python train.py --encoder_arch="resnet" --model="contrastive audio-text model" --dataset="synthesised imitations of 52 everyday sounds, one a clip" --train_examples=39062 --gain_aug_db=10 --n_mels=64 --hop_length=320 --input="log_mel" --spec_augment=false --win_length=512 --tokenizer="char" --vocab_size=31 --loss="sigmoid" --embed_dim=128 --encoder_norm="groupnorm" --encoder_activation="leaky_relu" --encoder_weight_standardization=false --encoder_drop_path=0.1 --encoder_depths=[4, 4, 4] --encoder_kernel_size=3 --encoder_stem="deep" --encoder_avg_pool_shortcut=true --encoder_widths=[48, 96, 192] --text_encoder_causal=false --text_encoder_width=192 --text_encoder_layers=7 --text_encoder_norm="layernorm" --text_encoder_norm_position="sandwich" --text_encoder_activation="silu" --text_encoder_mlp_ratio=2 --text_encoder_head_dim=32 --text_encoder_fused_qkv=false --text_encoder_bias="all" --text_encoder_qk_norm=false --text_encoder_parallel_block=false --text_encoder_inner_norm=false --text_encoder_positions="learned" --init="kaiming_normal" --residual_init="scaled_by_depth" --optimizer="soap" --beta2=0.95 --learning_rate=0.0017 --beta1=0.95 --shampoo_beta=0.95 --eps=1e-08 --precondition_frequency=20 --max_precond_dim=1024 --one_sided=false --adamw_lr_other_params=0.0012 --max_steps=6500 --batch_size=256 --epochs=42.6 --lr_schedule="wsd" --decay_fraction=0.4 --final_lr_fraction=0 --warmup_steps=130 --weight_decay=0.4 --adamw_weight_decay_other_params=0
Rows from block 5 of the audio encoder of a small contrastive audio-text model, named by matrix and row number. Rows with one number belong to one channel. Each number is 128 + 24 x the weight over its row's rms, rounded and kept within 0 to 255. All counts start at 0. Numbers have three digits each. After the name is the row's rms in percent of the matrix's.
After each channel's rows are labels from the 100 clips, of 14848, where the channel reaches its highest value: "responds to" is what is common among them; "band" is the frequency band that holds the peak. Only what is clearly more common there than usual is listed. The data: synthesised imitations of 52 everyday sounds, one a clip. In brackets: how many of the 100.
# convs0: first 3x3 conv (encoder.blocks.5.convs.0.weight, 96x96x3x3, each kernel summed), inputs 0-95
# convs1: second 3x3 conv (encoder.blocks.5.convs.1.weight, 96x96x3x3, transposed, each kernel summed), outputs 0-95

convs0.59 089:104116101125127116144142144111088124094114085107140088092123117145126153192112135138113149141134110079085151166129112118114156135121150133139119110109092125153143115125100145109130133149091145097126189099141115137095124122152131113173160152153081134141079085155133154149127125166121133100
convs1.59 096:107131136099152151115138123137111126121168153129116108160128116145085120128137122140148161120063079110153081090131158145129132127165145122121167122126124117123136150142139110150126143130123162142105155139175170144142086104158118099122132119119131112128145194116076058103128100113124129115
responds to: animals (60); bird chirping (59)
band: 2000 to 4000 Hz (57)

convs0.1 105:098177145092159061131134110121127108157133148124158118115065121134109154142138111107125095135145134122132108153117187141132133106128102132148145103108134112159126125101131089138127106140112113143130116150134141115086080171082150109140165124139107138125138145120158146143152082085178146130
convs1.1 100:124154124111088177115097128107142097141155151126099182142171123119071108139094155120143119084111106098128126114100121122170132138103111119147098133115117128123132121142122143117134116104099138077134116125107118179119094114117140138111073118101144103076092106097119126112085095153105118130
responds to: spray hiss (38); door slam (32)
band: 4000 to 8000 Hz (56)

convs0.86 113:133116129126120148128111128154108135136149108086135106098134131090120128155126097141085123099139113144106152137134140097148111117103147135199115133123123107142085128173080195156150133114116139149127100148113114140150160109080125106132122095121172162166099127128113083151107100168097134123
convs1.86 115:147135134152143137142106139078144105128134111137122123156132134108116104184136134138138142087153116109095131133092094097122098105085147102072139130149163129127146109090157093129125094133096050111124124129119136088114107134116121126128172127132112131154120122081094084144095124129131089150
responds to: animals (67); bird chirping (56)
band: 2000 to 4000 Hz (54)

convs0.79 110:137112063131151095153139124137124114133104133150138113143152157122075120114121164125158097127133123148142135134138100138176128124108079143142109110152196114106129122102126122128094133138098126140153134157184150098109099164121118135148124133138141128136110131163132131125087188168142078163
convs1.79 091:139101176113111152123134106070126137145170132113141139148131169118143100129101134140084075096128150145120155152104133112160144117116147091099169098108074108143136099152160119161152109191140147140136132102130090152127150120119107120121166093113131100146151118097109149130115135123129118158
responds to: animals (40); bird chirping (34)
band: 0 to 250 Hz (32)

convs0.70 092:147102153134122144145111145105138114127092143140099144115097130129174088157142170100115080181120105122106142159112125134095133162142174096104145123112094140140164144124146140122144105106098120141118132114158142184108134125137126097110169117137094087115132124086127105132151082171156114099
convs1.70 098:109136126126087120142127124154139127104095097118122131107140091105079151141149063106131159078090185132090104082135129124116090109135127125162138098111115106134094112135100144126106135143122124134126164157118102080151133146111169181137147109123125112090109120166158132144105107130142137131
responds to: household (44); door slam (43)
band: 0 to 250 Hz (81)

convs0.14 111:113086099157161107091120114103133112144105144149134138124100118111161142145126118138157121133115114119120122149122090155149151120135102083145143140104186127095094137182158157073087127135131116143165116136148141146134143153107143110125110141138168155182103085108093155141087153141124109135
convs1.14 091:151153123124078156145151143077114089090137112097105112115119095124184141106111106104103144134125138104128119131122120120128097133121123168123151154207103142132150112126111088090101122124129103116137157119095130108143162145119136155117105080142117095114123181128174125127132100120125154160
responds to: animals (79); bird chirping (73)
band: 4000 to 8000 Hz (54)

convs0.88 093:165122128134118153147134106153149109121119113165126099102174148114107118144091123163142133118140092171104117157142149102157108129107097106147182088125155144103116129107126143126166100125130119130172145178163154121077119133116116139149160099159133169102096112104132133113074121104098113140
convs1.88 092:139129106077117146138120125088126137118153106084106125124092142087129137122117155101095099137163147104143136135143117111120144121082129177143106130111109106152170140170131110143071165130129159153162122077145114123131138125121099137134130119140181139170106077097101123132151180118129128129
responds to: machines and effects (60); spray hiss (55)
band: 4000 to 8000 Hz (68)

convs0.44 102:122112127140127145164105139116145103142091135126163122113136139116164126109107121131169189150139117134131135094154144098161175099150128148166144141071139182099125126162145115099125128136113105088111109143086139148147166165108115152134077136155164122116108140140133106123092081112135148128
convs1.44 100:163182126136098123145156097100127133091164147131117114153179114103125134083120089122138066119103113135127124134109078152130089144149115129099137123105123097133115117110088133144127137100130130132178102109108095150120131108141129076112136163087093149105113129143140157156139147149133113086
responds to: animals (62); bird chirping (27)
band: 1000 to 2000 Hz (44)

convs0.16 097:144151123106145119163098118125112104149082124100110123112118127127122144101093118126125158133141129140095090122119133169079160103138114119126142106143152151101152088156156105128094112148098176116100106166141133126096111165064081143105120122113152138080113098158121094146121159100146131142
convs1.16 128:163134162147168163116140155141157122093111114126117148143147190116126161148151170122157085133121124143163139168171153154144111135126131142131117147136144078134132145128102159110120167091169126103135122124159129102138117097095141082123115119159096119150141131107148161172112142164136152099
responds to: household (82); ball bouncing (46)
band: 250 to 500 Hz (35)

convs0.68 095:106121129138081090124161112160098087117161164147118116143116109138116114119111166101147131128158102154155133132141106177164112112146147121109176117114168092124110099121098119119150140114142154159147101142131129153134150122096081113108155152065112152117117102090105099146136099090127105118
convs1.68 122:163142151146134137142110137140130126165139134123167142153131109110124157107164134114101152129122141133138178136110153192114181122151151164166109176129132148132144126162094129094133148149142132153131121160107153129141118099099153151167127138170145164145136183144130149157100189135126122148
responds to: household (73); door slam (62)
band: 0 to 250 Hz (85)

convs0.40 111:105109113152129128168161141130179141086147137152127127134092091078127106128133126127118119083099119149085092128148132104137118107124132110165163125117157145094081103160129101118110110146131145140127149165126165157110092094140135136111158118113124154079115105126108079106113110122116090086
convs1.40 090:156118164107109155166179090135135122115155148093127133131165104126134144151160175103123096150151118094134112144084128155117114126102105140124115154134121102137162131109133114121151116118100131113133127105109102074120156152086120123152057128126132115125129157127140150125181192140142154138
responds to: household (53); door slam (30)
band: 250 to 500 Hz (41); 500 to 1000 Hz (32)

convs0.31 112:132144114114131107138151114096147175102154165118139123149103120123103116101177118088116072119126107088155135153125156117139115134191148122148111137162133135173174101149134158109121131131100133104127107110111104093131130151120108159170140144101150129096085117152102124162116105164109102099
convs1.31 115:128133151132169131112132160150131117155109125107150138107122128168132155135068166130139154124158107167075100080105113125111113117122150163134106163072107119133147138118114075110127134112144112118151125141114141129092121126162122121119114133101111141061205111112136116128139162136109129143
responds to: spray hiss (59); machines and effects (59)
band: 4000 to 8000 Hz (88)

convs0.85 097:164111124110117119138097176118153111130123123139107120096147137118158117131116174093158079122096115138151112168112133146122097165113117164130114097196085123146139085153133111100122126123157138127166131120107149170159129125133119107100116104090097106150077153117163149131164101137130123127
convs1.85 088:082095167097123123156148083103125140131113139152120129122115125157141142129118108145110106145139148164081146135152115123085175130196163150159143077098117157142097173120118136140137096145126124094125134178116109122139129092126144139129132135163132155115116137125099098116100155153104121082
responds to: household (47)
band: 250 to 500 Hz (26)

convs0.9 099:134099143141114109109131153143117139145063103124147148159118092148092111155142162116097114107164149146130157122076103089134123146113112130145140153122082139123127123064109090093125111148130113173153127165132096105134111131110119167110105149156127108167123131117081154099123118141147156107
convs1.9 100:117144111130198110054119130115117106111120100136126116149117172140153093123109100134093167123141156139095209153115096105114138119147111137111129088135149102177141086136121111138135150092137131126163122141101159133148129122113120100149142121124104141164115142134129090160134101139123126141
responds to: machines and effects (61); electric buzz (34)
band: 0 to 250 Hz (65)

convs0.21 100:137120122130159140125105102108176130143081120106106136124138084125136122147109135138088128115135152147127157117116120121136128097131136113103134110170097090134122117150134111138149110118134132108126125135152114079088114122100118159132115050100094135152168083092146137133187166151174142169
convs1.21 101:133153135112163089181143150172118147159090105153146109099121144127116127122188100114150131140168142111139118116145146121144104154081115153171159139173105153142120190121129114127146122115117147126107157135130180158178124145124120140129154161140114124121112102129103130099095092103139120131
responds to: machines and effects (68)
band: 4000 to 8000 Hz (90)

convs0.57 093:107102145125139132135108111154160125103120181141183106113122078133083134125130102120150170105117104112140092137110128108126148086086082091153116110114149145094128097139157110140097127128139153136143172138113134122182120111156109076126127137130137092113117132158181143142142127123154116093
convs1.57 098:117136086168118142133137123106121141144167077141094117125142155113167133190105115117103106100148138141107157140154108154167137116168191155098174151137118090107117133156096132114130161114117098139106090106126171164102111125099157164121108146132101126132124132131124140143122141146092137139
responds to: animals (44); barking (25)
band: 500 to 1000 Hz (44)

convs0.25 104:143074152129188091135150137187107096102073099109140111108124150090172112145117144084140116127158154144120081151108152121094136108144131132116114109114126160148107162111144117135128132135143141151083163099157125132126117136144097140093134155146146090087101119123126133099154123143114122136
convs1.25 094:109114145153105077122111107098118139173141159154153135135129125142098094089130114135132138150105108093150121115141105142111113149130168141078120121103100126136088144114138127081089129135105137168107142093119144112115134105096100132096099155130126118067168109133133113123134180169156151167
responds to: machines and effects (54); thin (high-pass) (33)
band: 0 to 250 Hz (52)

convs0.71 084:132112109154083125110165146113091132131165153124144183079132108063158112129152135134157091088119146157129151169160157158097145085146138151143120110111123167127102124111122119113107151137153149118126134090170139135134127139159104174148106125151119128155144148134093086151111131127126125140
convs1.71 095:114137128160148157127092089156144137151124116136099082109121130096121132153101126102088123171108152121167146110124102132102125153111170103107092126092150142134131138136087117174145148164128155155169135142117114128142145136118112133127166088115094111091150174182102155165101111117120137131
responds to: animals (44); laser zap (37)
band: 250 to 500 Hz (32)

convs0.45 093:139147117122108136136155136157093185093131126146112138129117145142173139092141154131144164158096120104143133108110110082115091183068136136132111138115118157099143145123147141111103146121105117095134135102142112117138152111136119081136092114161164096137120170141104147163066147140137148113
convs1.45 109:124119148155143141116130139063160106143129130178121117122109123118099092146087145143126109109185123146087136118106066087110157148169103129121093133113124141163076108147104102116101131114133109089090127145143109134090160128114148139129156137103138139137143088123141122136180121125102126133
responds to: household (73); door slam (58)
band: 0 to 250 Hz (84)